Rows from block 3 of a small sound classifier, named by matrix and row number. Rows with one number belong to one neuron. Each number is 50 + 10 x the weight over its row's rms, rounded and kept within 0 to 99. All counts start at 0.
Before each neuron's rows are labels from the 100 clips, of 14848, where the neuron reaches its highest value: "strongest on" is what is common among them. Only what is clearly more common there than usual is listed. The data: single English nouns, adjectives and verbs, spoken by a formant synthesiser in many voices. In brackets: how many of the 100, against the usual share in percent.
# fc1: MLP up (model.blocks.3.mlp.fc1.weight, 768x256), inputs 0-255
# fc2: MLP down (model.blocks.3.mlp.fc2.weight, 256x768, transposed), outputs 0-255

strongest on: voice: child-like voice (100 vs 25.5)
fc1.431:48 69 45 55 55 44 66 52 52 49 46 53 57 37 53 46 52 47 58 59 46 55 39 49 61 35 41 50 42 55 56 45 46 49 65 47 60 34 54 50 56 65 53 71 47 52 49 55 45 22 44 51 67 64 38 50 60 53 51 57 42 56 55 62 71 35 47 47 55 55 47 48 41 67 43 47 43 72 29 54 38 37 52 59 59 47 63 53 49 54 43 50 54 47 45 58 63 46 49 25 51 62 37 49 42 37 50 30 53 41 45 46 32 46 50 48 60 58 47 44 57 45 56 46 57 58 30 49 41 39 45 39 28 48 52 53 28 47 35 32 54 55 37 52 58 31 30 54 51 50 46 35 73 60 50 39 69 54 54 51 55 46 50 34 45 56 55 47 45 61 40 34 29 66 54 38 43 45 36 46 50 45 51 39 63 58 58 44 38 63 60 48 50 49 53 47 78 40 53 65 55 66 33 48 15 53 46 42 70 51 47 40 58 55 73 41 49 43 33 40 50 44 50 45 49 47 65 49 44 50 55 62 62 37 45 63 50 59 46 35 59 48 61 40 48 49 36 60 53 47 53 52 53 45 65 64
fc2.431:48 54 73 44 47 42 53 74 46 45 56 56 47 47 59 52 67 43 49 49 51 55 45 54 56 79 52 42 44 41 45 59 59 47 62 45 47 38 45 51 54 44 52 50 32 87 53 51 37 44 42 58 45 44 49 30 63 47 44 54 51 67 54 51 52 47 39 53 58 56 43 58 51 53 49 44 30 58 42 49 53 51 54 57 56 43 45 53 78 40 48 59 79 50 36 72 58 54 45 61 64 56 58 50 48 41 52 49 31 39 42 67 53 57 54 46 44 57 31 59 43 56 55 42 58 39 45 59 46 41 50 49 44 43 53 59 41 59 57 55 44 69 48 54 34 53 46 64 42 25 49 41 41 57 56 42 58 61 60 53 47 54 74 32 44 48 35 46 36 61 34 41 38 30 51 24 45 44 43 40 36 56 64 49 59 34 57 58 55 37 43 57 67 60 44 55 50 55 50 48 48 62 36 55 44 54 35 46 53 62 51 44 51 53 65 53 41 53 49 33 52 67 56 43 60 48 51 50 45 40 60 60 37 44 62 57 56 63 41 56 62 64 51 34 59 59 49 52 52 56 57 70 52 66 62 73

strongest on: voice: low voice (100 vs 24.4); intonation: rising (50 vs 23.2)
fc1.732:58 55 58 52 42 40 47 46 40 72 52 75 39 42 39 45 60 44 36 54 59 48 46 42 46 44 57 45 58 56 31 53 60 66 39 57 50 55 35 36 39 42 36 47 40 53 45 49 40 58 32 38 48 48 43 37 60 44 32 50 71 36 45 62 37 37 30 65 32 48 57 40 45 50 54 51 49 63 47 46 48 50 51 53 39 65 68 62 54 55 52 57 49 62 48 16 69 37 30 35 53 54 50 46 51 51 54 56 51 52 46 42 53 46 37 54 43 52 64 45 60 58 60 39 38 55 69 45 55 77 73 65 50 54 55 45 53 60 49 61 53 68 62 62 31 78 46 49 50 42 50 43 61 58 43 59 57 45 37 49 71 61 44 27 38 54 52 41 39 36 47 56 63 54 41 68 48 59 57 54 46 52 48 50 51 61 56 41 60 45 51 56 60 49 59 42 58 42 49 27 57 62 36 61 49 59 34 73 52 55 50 46 47 58 38 36 42 56 50 49 48 44 54 51 45 70 51 39 49 50 57 50 65 59 63 36 50 48 56 44 50 49 40 46 50 50 55 51 48 52 32 43 47 60 59 66
fc2.732:58 45 63 51 54 45 52 56 29 29 46 55 46 40 57 54 49 45 45 52 53 48 40 62 37 51 56 55 43 44 50 53 38 29 49 36 49 56 44 40 52 53 52 47 33 57 48 56 51 41 41 61 48 54 39 52 52 52 53 53 54 49 51 52 40 41 46 58 69 54 56 43 62 48 50 51 48 46 60 62 71 44 65 64 41 47 36 51 46 52 45 53 50 57 50 43 44 73 33 53 48 74 41 56 63 42 50 51 50 55 62 58 51 41 58 43 48 60 62 38 34 39 56 30 60 51 58 44 58 49 57 50 73 44 55 53 44 39 61 33 37 34 30 45 50 40 67 53 64 61 68 62 32 51 58 37 61 77 49 28 60 41 30 36 53 41 63 34 55 54 28 46 63 48 39 20 58 46 42 61 50 39 80 61 46 40 60 28 60 50 55 56 50 36 40 47 55 51 42 39 46 49 54 49 64 45 35 60 57 58 32 67 59 53 50 33 47 52 45 58 56 56 36 57 50 66 47 50 47 42 36 33 53 49 64 35 62 65 40 47 58 46 49 44 45 52 49 56 46 73 49 62 57 48 49 56

strongest on: voice: child-like voice (62 vs 25.5); rumble (29 vs 12.2)
fc1.70:61 56 48 49 64 47 45 63 27 52 61 62 41 59 50 46 44 41 54 50 55 47 25 54 54 37 48 50 52 57 53 57 42 53 59 63 57 44 45 54 43 75 58 57 60 49 48 50 44 70 25 55 50 56 56 65 48 47 49 73 17 49 38 56 37 56 32 51 53 53 36 62 57 51 47 32 55 42 42 57 41 36 47 54 51 42 46 56 55 47 47 59 44 50 62 67 60 55 49 29 50 65 65 58 39 56 55 46 43 54 57 47 47 36 52 53 59 54 53 28 52 11 66 58 37 37 43 55 58 46 68 49 46 44 56 39 49 57 29 52 59 48 59 40 66 24 48 63 63 49 50 39 43 53 50 40 44 43 47 45 45 39 66 41 49 49 52 51 58 62 51 48 39 33 54 56 42 44 36 52 54 70 49 56 59 64 52 45 69 55 53 50 42 62 61 50 67 44 60 61 44 55 32 34 45 72 49 47 40 58 57 32 45 64 52 50 46 33 48 60 50 43 55 45 53 46 56 45 40 53 33 70 37 59 46 63 51 58 58 51 46 59 49 62 43 40 39 42 46 40 46 48 44 53 50 68
fc2.70:46 44 59 44 48 38 47 62 40 44 59 54 59 48 54 49 63 43 45 56 57 62 54 51 49 97 34 55 52 25 45 61 52 33 58 47 43 35 55 44 53 48 47 43 41 92 48 44 36 49 42 67 42 39 43 37 70 45 43 65 48 57 59 53 51 37 40 61 48 49 43 46 56 52 50 49 29 60 42 49 61 49 59 40 51 48 54 45 69 52 46 52 61 48 50 75 46 53 49 66 54 53 53 51 41 61 48 45 40 39 44 71 36 52 52 56 45 47 47 51 49 58 40 59 67 41 59 56 41 41 57 55 43 35 52 65 36 52 51 54 36 57 59 43 45 53 52 50 50 34 50 42 35 52 60 38 54 59 43 53 42 31 51 29 46 59 35 52 43 44 43 56 40 37 49 32 56 46 44 43 42 49 53 47 44 30 62 58 57 40 43 55 61 63 41 47 39 48 48 46 44 56 53 54 56 52 52 59 55 53 41 43 47 60 65 50 53 50 56 51 54 86 50 51 54 46 33 52 41 42 55 61 21 46 71 51 59 56 47 43 50 61 61 30 59 61 47 47 44 56 54 61 52 59 63 71

strongest on: voice: deep voice (100 vs 24.9)
fc1.508:50 42 47 58 61 55 43 43 56 52 34 67 75 34 38 40 44 53 76 37 38 58 43 54 40 53 49 43 64 47 45 47 47 58 42 30 50 61 39 60 47 53 73 60 59 52 54 50 58 47 52 65 47 46 40 49 45 59 54 47 59 50 49 41 57 67 61 55 72 59 37 62 42 49 50 53 48 57 42 69 49 42 48 46 56 58 42 31 45 34 63 45 46 56 38 54 57 72 38 29 48 53 68 51 60 52 59 37 57 38 48 60 56 64 62 45 68 62 43 57 43 43 38 65 49 40 28 55 58 40 52 43 50 56 59 52 30 35 43 46 59 43 39 59 71 47 47 54 54 50 44 56 62 38 60 33 54 54 60 41 60 48 59 58 49 40 47 45 61 53 54 41 63 62 52 48 52 37 52 43 48 39 31 43 60 43 42 46 35 56 50 49 46 57 40 37 64 73 52 57 47 26 58 59 47 64 67 49 56 54 53 43 66 57 34 76 56 47 37 44 33 60 50 46 54 46 54 45 62 44 42 42 74 47 42 61 61 45 43 60 59 45 57 57 59 52 47 57 70 52 53 60 58 34 57 42
fc2.508:40 55 67 45 62 46 53 59 38 34 53 51 58 45 52 49 61 43 44 44 47 57 55 54 49 99 41 43 50 35 42 58 66 42 48 42 49 34 49 54 59 36 48 46 46 80 48 39 50 43 51 71 36 40 46 30 60 49 40 59 50 66 55 44 40 45 43 50 58 48 44 47 51 64 43 53 31 62 43 48 59 53 38 41 49 50 52 48 63 47 51 55 64 44 38 71 48 59 51 69 60 57 47 49 48 64 44 60 38 38 41 67 49 66 60 49 47 52 40 68 41 56 44 47 63 40 54 73 57 54 48 49 43 43 56 65 45 41 57 61 30 52 56 54 46 46 46 55 43 27 50 53 35 49 47 41 45 66 39 54 55 39 72 33 43 53 42 45 47 49 36 57 45 45 47 29 48 37 36 41 39 53 52 50 51 37 54 56 49 38 33 63 59 55 41 49 39 56 50 54 62 57 49 54 54 54 46 51 51 57 38 51 49 53 60 54 48 52 51 42 41 73 55 45 51 46 45 54 49 40 65 55 32 48 67 45 57 59 51 48 64 51 65 31 53 67 48 56 48 54 59 62 46 63 48 74

strongest on: voice: child-like voice (96 vs 25.5); /s/ (51 vs 20.1)
fc1.428:55 43 57 58 47 59 31 53 51 44 59 52 40 56 48 52 43 47 42 30 54 57 48 51 46 77 53 62 58 43 60 48 35 51 47 53 41 55 26 74 44 48 46 49 66 43 50 34 63 76 59 57 47 48 54 46 43 46 44 48 75 55 68 43 38 76 54 50 42 40 60 40 60 46 52 53 45 35 54 60 36 43 44 41 41 60 31 41 36 40 46 54 43 51 65 36 40 49 50 56 51 48 50 41 58 50 53 71 38 55 64 53 48 49 50 54 54 45 57 49 48 31 54 56 35 49 62 48 64 56 59 65 62 53 44 56 55 38 72 68 52 32 69 41 57 58 73 23 55 56 69 51 33 59 45 53 53 49 49 47 45 50 46 60 73 41 43 58 57 25 69 62 61 45 41 50 60 45 63 45 54 49 38 58 43 46 47 49 59 40 39 48 47 39 33 53 33 66 46 50 53 38 61 49 66 49 65 54 39 43 62 46 35 50 35 53 64 54 65 62 43 46 49 59 48 61 35 59 35 57 57 58 49 54 42 42 43 43 44 61 48 44 49 61 53 52 56 38 41 46 35 52 35 47 47 48
fc2.428:45 50 56 41 75 49 48 62 34 32 58 46 61 44 48 62 47 46 40 41 44 56 61 50 47 72 32 46 54 40 40 64 48 42 56 30 54 34 59 51 57 38 46 52 64 63 44 37 67 44 54 61 35 43 56 40 52 55 45 58 54 64 52 51 36 44 52 48 64 41 54 35 45 66 50 59 39 55 53 46 58 45 37 38 35 58 49 51 45 61 47 60 34 50 46 53 42 56 56 66 56 51 43 48 48 64 34 65 44 54 45 69 39 56 59 53 58 43 47 55 50 52 48 45 60 45 66 68 62 57 49 51 49 31 52 63 46 39 62 59 31 31 80 51 56 46 63 39 64 37 53 62 31 45 49 55 47 62 22 47 53 29 58 44 60 62 51 34 54 33 42 66 50 40 39 35 56 38 44 53 65 37 48 47 51 46 57 49 52 46 34 64 47 60 23 55 29 48 46 50 57 50 65 60 69 43 61 52 51 52 33 54 42 58 55 62 43 52 59 61 36 73 45 59 45 52 36 56 51 48 59 57 29 53 61 42 59 48 53 39 54 49 62 56 48 54 53 54 42 55 56 44 45 50 40 51

strongest on: voice: low voice (70 vs 24.4)
fc1.640:52 49 47 54 58 42 38 50 47 52 50 67 70 29 50 54 55 39 50 51 61 26 42 42 45 47 58 58 49 60 32 62 46 48 46 64 66 54 20 52 53 27 49 42 54 46 34 77 47 61 47 67 61 39 40 20 43 48 37 58 71 49 56 55 42 67 39 54 46 52 51 46 51 42 44 52 46 63 54 53 50 36 52 70 56 50 39 49 46 32 44 57 46 73 46 38 65 47 53 37 48 45 55 56 37 39 50 57 46 44 46 59 61 48 40 47 44 36 58 46 46 48 53 37 27 66 50 55 49 49 61 67 53 59 34 53 47 42 62 32 46 42 40 42 43 54 70 41 49 40 69 52 56 63 37 52 78 49 41 52 54 49 39 51 58 48 62 46 46 38 45 52 61 65 50 52 43 55 51 53 52 47 58 51 56 61 58 20 47 59 49 59 63 43 36 48 52 40 37 42 44 42 51 59 46 66 45 60 57 49 34 45 49 56 46 30 37 57 51 51 51 69 44 71 45 76 46 41 46 48 59 36 60 47 60 46 55 59 51 38 54 39 46 47 53 52 49 47 59 56 42 59 51 41 57 65
fc2.640:42 42 67 44 50 52 55 78 28 35 60 55 56 32 43 55 63 40 42 30 54 50 56 52 49 74 53 55 44 34 39 59 52 35 56 43 57 45 32 52 66 37 42 53 51 73 49 42 54 37 54 68 40 40 50 29 50 57 46 53 58 57 54 65 33 45 44 54 60 63 44 32 44 60 54 62 37 54 49 44 57 44 44 48 47 53 53 44 54 48 39 63 53 54 41 59 50 68 69 59 54 58 56 46 44 59 51 67 47 45 54 62 45 50 47 54 51 45 42 51 34 52 54 30 57 47 60 59 69 57 56 52 53 49 56 57 46 46 76 58 30 36 57 53 46 44 59 55 54 34 57 56 31 54 50 34 76 67 32 41 59 41 57 35 51 59 57 33 46 56 41 51 57 41 36 33 40 38 49 39 45 51 62 43 54 38 51 44 50 29 30 60 60 55 42 47 38 50 52 60 43 62 51 63 61 48 38 57 54 59 36 53 39 60 63 48 33 52 51 50 38 70 42 60 49 53 47 52 48 37 62 59 34 50 53 35 57 60 48 42 64 53 51 37 57 62 52 53 53 54 47 70 45 58 45 61

strongest on: voice: child-like voice (63 vs 25.5)
fc1.581:50 58 54 62 54 51 70 51 58 51 45 63 53 37 38 48 51 44 60 54 44 68 40 53 58 34 42 43 51 52 52 42 52 61 61 43 65 34 54 54 57 67 60 74 52 56 36 51 47 30 48 41 57 60 45 46 59 58 57 55 47 45 46 62 63 39 46 48 54 62 45 51 46 58 43 46 50 65 28 70 38 45 57 65 55 43 56 49 50 52 48 61 57 43 43 71 55 51 48 20 50 59 45 48 41 35 48 36 51 34 48 43 37 46 51 44 61 59 40 50 47 37 52 52 59 51 42 55 42 34 49 43 38 41 64 56 30 51 34 37 67 47 39 58 71 23 24 58 47 54 52 48 71 59 53 32 65 49 54 52 52 55 50 35 41 51 51 47 52 65 46 28 41 55 50 44 46 43 32 49 54 43 51 29 63 58 52 54 31 56 60 46 54 54 37 43 73 43 60 65 48 48 50 53 17 51 38 44 72 53 44 42 60 48 61 55 48 45 42 43 40 48 59 40 53 55 66 48 46 50 59 53 59 35 44 66 49 52 49 39 57 58 58 36 44 47 34 62 53 48 67 47 56 49 64 57
fc2.581:45 53 70 41 53 41 47 70 43 43 53 55 51 47 57 52 64 41 48 48 49 51 42 57 56 95 50 42 46 43 45 60 63 45 58 46 46 34 49 53 60 48 50 48 40 86 52 44 41 41 42 64 44 48 48 32 63 44 40 56 51 64 55 48 51 43 38 56 54 53 42 55 52 57 46 49 25 59 43 52 52 54 51 53 55 47 54 52 77 38 45 54 76 47 35 67 57 51 44 72 62 55 51 47 44 45 47 49 31 39 42 66 47 59 57 47 44 56 35 63 41 52 49 45 62 40 47 58 47 43 44 50 40 43 55 63 39 53 58 57 40 64 52 53 36 51 50 62 42 27 49 42 43 51 56 47 47 60 50 47 41 46 72 26 41 49 37 50 35 49 37 49 39 37 44 24 47 40 43 40 31 55 58 46 54 37 59 63 52 37 35 59 68 58 40 52 43 50 49 49 50 58 40 58 45 54 39 50 56 62 40 45 52 56 69 53 46 56 57 36 49 74 53 45 55 50 49 48 45 43 63 57 33 40 64 52 53 61 42 54 62 60 56 40 59 64 46 54 51 53 57 66 48 63 57 73

strongest on: voice: child-like voice (98 vs 25.5)
fc1.730:45 44 36 59 61 66 39 57 48 51 43 38 53 55 57 49 45 46 49 47 52 55 45 45 37 58 43 41 54 50 43 48 24 45 44 42 45 58 33 53 53 48 63 37 45 50 73 29 69 46 34 48 23 49 55 63 42 41 48 59 52 58 43 51 43 55 59 58 44 48 48 46 60 50 62 35 52 36 68 44 50 55 44 31 53 64 43 41 35 42 65 42 46 53 50 56 70 69 35 62 51 49 55 56 60 58 56 46 43 54 61 48 57 49 57 58 42 66 55 47 38 46 51 61 56 43 59 37 68 74 60 54 57 45 55 40 49 54 56 70 51 14 57 42 60 56 61 58 69 41 42 42 42 53 49 63 45 55 47 53 55 40 48 58 54 46 43 38 55 48 54 54 49 35 64 50 68 49 60 52 33 60 46 69 44 34 34 48 66 46 43 60 46 48 53 47 35 68 56 52 47 55 40 46 82 70 61 53 31 46 52 45 44 51 32 69 72 52 65 53 44 46 44 41 55 44 49 37 55 55 34 52 40 60 61 29 66 55 47 54 46 41 54 48 53 55 56 55 53 48 31 47 52 56 56 45
fc2.730:44 43 66 55 60 37 46 33 38 38 50 49 56 49 59 50 61 48 53 51 36 62 68 54 44 81 43 52 52 33 35 59 43 37 57 26 56 41 49 56 52 37 44 55 44 64 46 36 44 65 47 60 35 32 37 39 56 43 64 81 43 52 54 48 42 37 47 54 55 39 48 48 71 47 46 46 36 54 38 50 64 54 33 39 52 46 46 53 52 56 61 54 39 58 66 62 48 60 51 58 46 42 43 56 54 80 54 51 58 60 42 55 36 48 55 52 55 48 51 63 50 67 42 68 57 44 47 71 63 65 58 51 53 32 54 61 54 46 39 61 33 52 53 42 60 49 48 40 77 36 45 53 35 55 36 55 51 65 36 55 45 20 56 48 51 57 46 48 54 43 45 52 46 53 58 43 61 51 34 44 55 38 57 57 56 46 39 64 55 53 55 53 34 53 56 40 43 66 46 47 52 50 54 43 70 58 65 48 43 38 53 54 50 48 46 58 59 42 44 56 53 60 51 44 48 40 33 64 49 46 50 55 31 55 72 40 68 39 61 41 57 44 61 60 50 57 47 53 28 52 52 45 47 43 48 68

strongest on: voice: deep voice (96 vs 24.9)
fc1.40:59 46 34 44 50 37 44 38 47 48 48 46 74 53 57 47 53 37 51 43 51 44 63 55 45 46 67 60 61 55 47 50 48 40 62 46 45 49 40 49 34 50 72 51 45 40 46 37 51 41 50 61 76 45 48 44 46 52 54 47 45 39 63 47 58 51 49 58 50 54 46 61 45 45 47 49 60 59 51 48 63 36 45 57 45 68 26 56 29 52 56 46 53 54 39 52 58 65 58 54 39 77 43 38 74 62 64 47 61 61 39 67 52 44 70 37 64 41 63 69 36 43 40 48 22 52 48 51 48 65 49 43 56 57 23 48 38 49 54 30 58 45 45 47 64 49 32 53 54 48 42 58 41 53 50 32 50 59 53 56 65 44 53 51 63 41 49 41 47 46 52 47 46 62 46 57 31 45 52 41 41 55 50 38 61 45 77 58 57 60 60 42 43 57 51 59 43 67 65 64 65 54 62 56 48 52 44 70 47 47 47 52 54 44 54 63 38 44 36 53 54 67 44 44 62 61 52 51 45 35 41 47 60 41 40 54 55 62 43 60 57 37 55 38 36 53 57 69 31 56 70 53 50 29 53 40
fc2.40:44 39 49 50 52 50 71 48 56 43 55 63 54 49 50 49 49 48 49 29 34 50 59 47 44 85 57 48 51 40 54 60 45 44 49 36 60 41 48 54 53 38 55 44 60 70 58 64 33 29 64 69 41 24 43 36 42 38 48 50 58 59 46 64 40 49 57 60 51 57 47 66 59 55 49 43 61 55 48 55 53 53 48 55 56 40 27 47 63 49 61 45 53 41 40 56 53 60 43 72 52 55 65 36 53 57 45 61 57 41 46 61 41 51 48 37 58 44 54 68 64 53 70 54 70 57 44 61 51 59 37 54 42 60 47 51 43 35 52 66 28 55 65 52 52 46 50 32 46 42 40 55 42 44 40 32 49 55 48 65 56 47 73 40 56 42 35 39 58 51 45 59 54 49 52 36 50 34 49 38 41 50 47 58 45 37 49 48 46 20 45 53 53 48 49 37 22 64 50 50 62 44 43 56 48 58 26 49 48 42 52 59 55 38 80 48 47 48 47 46 45 66 52 37 43 58 49 60 41 35 50 52 40 48 52 31 54 57 55 45 64 45 45 50 57 53 51 44 63 54 51 41 48 53 58 76

strongest on: voice: low voice (93 vs 24.4); pink noise (41 vs 11.9); white noise (33 vs 12.6)
fc1.458:52 53 37 44 43 49 56 55 46 50 49 38 46 63 57 54 53 63 45 51 58 54 57 49 44 49 51 38 41 47 55 41 53 50 56 40 36 68 77 50 60 41 30 47 45 62 56 43 57 57 60 41 30 41 53 46 50 48 51 51 39 52 63 41 46 43 59 41 40 54 41 56 43 50 53 55 43 44 58 26 61 65 55 53 46 52 59 56 61 59 48 30 40 32 61 44 27 42 61 89 55 44 37 56 45 60 35 57 57 44 42 58 46 59 51 49 37 36 42 63 64 63 45 66 60 48 51 47 56 30 44 44 44 56 52 46 75 53 59 41 31 42 66 52 37 56 50 52 44 56 47 45 33 33 56 36 39 44 45 64 38 57 59 57 53 53 45 68 60 39 66 59 42 19 50 45 42 65 47 50 62 57 50 51 43 51 34 66 49 30 32 50 43 46 65 64 32 55 44 33 50 52 68 51 62 43 55 49 38 54 47 51 51 46 57 51 51 49 59 49 51 39 50 47 48 26 40 70 56 41 57 50 40 62 40 48 48 36 60 51 41 62 51 55 74 64 42 43 50 49 63 38 55 49 48 40
fc2.458:60 54 53 53 43 50 58 57 56 55 59 38 55 54 45 53 62 49 43 50 35 53 62 41 61 77 49 43 43 44 59 33 48 65 51 54 44 49 64 55 60 61 57 56 58 49 39 37 61 55 53 31 62 49 56 58 36 50 57 64 31 47 63 47 36 60 50 45 49 45 54 45 31 73 45 55 54 62 51 31 51 55 48 24 56 43 64 53 74 44 49 47 50 49 30 57 34 54 34 57 56 39 43 52 41 70 53 45 39 48 49 44 49 52 55 69 57 45 42 54 67 45 40 61 73 52 56 68 36 38 17 47 56 38 51 62 59 52 44 42 53 48 75 50 41 54 40 42 67 38 36 54 37 45 46 51 33 56 50 50 41 38 41 53 50 62 49 44 51 51 50 63 40 44 48 54 57 50 46 40 58 42 43 44 45 37 41 58 60 33 67 38 55 47 54 52 49 45 51 68 44 68 62 54 64 51 54 31 38 49 23 53 47 62 48 64 60 33 48 46 47 68 60 45 48 50 39 53 67 45 75 41 51 43 47 53 29 36 55 55 47 56 50 45 65 48 54 57 46 58 63 47 49 48 40 49

strongest on: voice: low voice (90 vs 24.4); pink noise (38 vs 11.9)
fc1.529:40 46 47 48 39 42 50 58 60 38 50 35 31 67 59 61 46 55 51 52 45 56 49 61 55 41 47 55 43 43 67 52 59 34 60 50 24 54 63 43 57 59 34 54 45 49 66 49 61 74 69 21 42 50 57 69 46 48 66 48 39 44 48 33 54 53 66 40 48 51 46 50 41 50 60 46 49 35 51 26 52 64 52 40 50 49 55 61 61 56 55 41 48 36 63 57 44 44 71 74 50 47 51 38 49 53 41 53 57 49 51 63 45 61 63 49 61 45 43 71 60 52 49 65 52 40 57 56 52 40 54 47 44 40 57 39 64 54 59 48 48 41 61 34 38 65 52 55 40 53 47 50 37 36 53 52 27 46 52 66 37 60 50 53 54 55 47 52 51 52 56 51 37 25 56 57 36 60 53 57 48 52 51 51 42 42 33 72 50 31 39 62 55 42 67 52 42 41 45 38 49 46 69 41 75 45 54 45 30 51 56 51 47 56 51 71 66 49 55 55 53 45 52 51 40 14 49 58 45 51 57 48 27 56 38 42 36 52 53 67 49 49 55 48 53 55 42 51 55 49 54 35 48 52 41 41
fc2.529:53 47 51 48 51 45 57 61 47 39 45 38 58 59 52 49 53 50 46 56 46 64 55 43 59 93 49 47 54 37 58 28 35 40 44 51 58 48 54 41 49 55 53 61 47 64 45 36 56 48 45 52 45 46 50 65 52 52 54 73 34 46 51 33 40 63 46 49 46 38 58 52 39 59 55 56 50 54 43 29 52 58 50 28 53 43 63 54 78 55 51 44 63 44 45 63 42 63 43 67 58 56 31 57 33 52 43 47 32 41 51 52 44 37 54 57 59 47 45 52 69 44 41 49 70 63 45 72 56 28 38 47 53 41 53 58 56 56 51 45 53 55 78 40 42 41 53 45 56 42 39 53 40 42 44 69 17 43 44 55 42 42 54 54 55 54 42 45 54 35 48 55 51 46 51 45 57 60 44 60 53 41 38 34 41 52 51 58 59 37 47 41 53 63 60 49 36 31 56 44 45 73 74 43 57 50 61 37 51 49 41 53 30 58 48 71 64 36 45 50 52 57 48 49 52 45 42 57 57 42 73 44 49 41 59 54 39 46 50 58 56 54 54 62 59 54 56 53 39 61 45 38 50 59 32 49

strongest on: voice: low voice (100 vs 24.4); intonation: rising (47 vs 23.2)
fc1.148:53 55 51 53 51 38 70 53 32 72 58 59 44 41 41 39 65 44 43 61 64 55 53 39 41 50 59 56 55 51 28 51 77 67 48 60 44 54 41 39 35 47 38 54 44 47 41 52 45 57 32 54 51 47 47 27 39 44 45 45 67 38 48 62 25 35 36 57 34 49 53 35 43 45 57 57 55 58 46 46 52 43 49 58 47 52 67 57 57 63 48 50 50 62 37 34 69 30 39 35 45 47 58 56 48 57 48 52 47 52 50 46 59 48 44 54 35 56 61 37 60 63 56 34 42 54 69 49 47 80 70 54 48 57 35 47 47 63 54 64 43 63 47 54 28 59 37 52 54 37 59 44 49 57 56 58 56 52 43 57 56 63 40 22 36 54 48 41 43 42 33 62 65 70 45 63 47 60 50 47 44 44 51 54 55 47 60 33 36 50 56 59 53 37 45 52 44 48 47 27 54 51 35 65 49 64 30 66 48 58 46 56 46 59 47 29 36 49 55 47 57 52 49 60 37 53 46 46 45 56 54 48 56 59 53 37 52 59 51 33 50 32 49 44 45 49 59 47 40 56 48 36 45 55 60 62
fc2.148:53 59 67 56 56 56 58 60 28 34 53 58 51 39 54 52 46 48 44 52 59 44 37 54 33 44 62 55 44 52 47 54 35 30 47 42 60 56 35 38 61 43 53 45 38 54 39 59 49 31 46 62 48 52 49 48 51 52 56 56 59 37 49 59 41 42 43 52 65 53 51 44 59 52 46 52 51 45 63 58 67 44 62 65 55 57 35 45 47 49 45 49 51 51 49 47 46 69 47 56 47 77 49 55 61 51 69 49 48 52 57 62 62 40 51 48 52 46 63 38 33 41 63 34 43 55 56 55 57 51 64 57 71 59 59 52 51 41 69 35 36 36 23 40 57 40 71 47 52 60 66 57 32 52 53 31 62 62 55 35 53 47 36 42 55 42 69 40 50 47 33 45 69 42 37 25 47 48 44 52 59 38 71 60 46 50 49 21 55 48 54 53 43 29 38 51 47 48 44 49 38 44 55 44 52 48 36 50 64 46 38 66 59 53 56 34 39 55 46 63 55 56 24 63 47 67 50 49 49 41 34 31 60 51 65 37 60 59 43 40 60 44 42 43 47 55 58 59 45 59 41 63 51 48 52 52

strongest on: voice: child-like voice (98 vs 25.5); /ɪ/ (32 vs 14.1)
fc1.695:50 63 41 51 57 46 66 54 62 50 49 60 49 32 54 39 47 50 61 64 47 58 36 53 57 32 45 50 48 62 61 46 46 51 62 45 51 29 54 53 52 52 54 74 47 56 47 51 51 22 46 52 69 57 41 51 74 56 54 57 44 51 52 56 60 35 55 48 56 49 46 44 44 60 45 48 49 64 28 53 38 33 48 57 60 47 58 51 42 61 48 54 47 45 37 54 67 47 41 32 53 64 41 52 44 40 45 30 60 39 53 51 37 45 51 41 61 59 51 48 57 55 56 42 62 59 24 48 41 40 46 39 32 51 57 59 28 49 37 45 50 52 37 52 53 30 39 58 50 55 44 41 71 58 50 49 64 50 54 53 53 50 52 38 49 54 54 52 40 66 50 31 37 67 56 45 41 49 30 38 50 40 48 30 64 56 57 45 36 58 63 51 49 52 53 45 84 46 44 67 53 64 46 41 25 60 45 44 65 47 39 42 56 59 69 48 50 49 33 41 43 38 49 52 55 49 61 43 54 53 50 63 63 28 37 67 51 57 44 36 58 47 75 37 48 45 45 63 50 52 44 50 56 40 64 66
fc2.695:48 51 77 43 49 44 56 69 44 41 55 57 48 48 57 52 67 42 49 46 50 53 50 52 55 82 52 38 44 43 42 61 56 46 56 43 52 33 45 50 57 46 54 50 29 85 53 48 36 44 40 57 41 40 49 30 59 49 40 57 50 67 53 52 50 48 39 50 58 54 41 60 49 62 45 44 34 56 45 52 58 54 51 56 56 44 43 52 77 41 51 60 68 51 37 73 54 50 44 63 62 60 59 49 51 44 45 48 33 45 36 63 51 61 51 45 46 58 24 57 42 49 56 40 52 39 40 61 49 42 47 48 44 41 48 58 43 52 57 53 40 70 46 51 39 50 46 63 41 25 47 36 41 49 56 39 55 62 57 51 49 52 70 29 45 46 29 43 36 58 36 42 37 33 48 18 42 41 41 45 36 52 58 52 56 32 59 59 57 39 41 53 66 59 43 53 45 52 48 47 49 56 42 50 46 56 37 41 49 58 50 47 52 51 62 55 42 48 48 32 53 65 50 41 59 48 54 47 38 40 60 61 35 44 63 58 52 62 41 60 67 65 48 35 59 60 47 51 52 54 59 64 53 70 60 76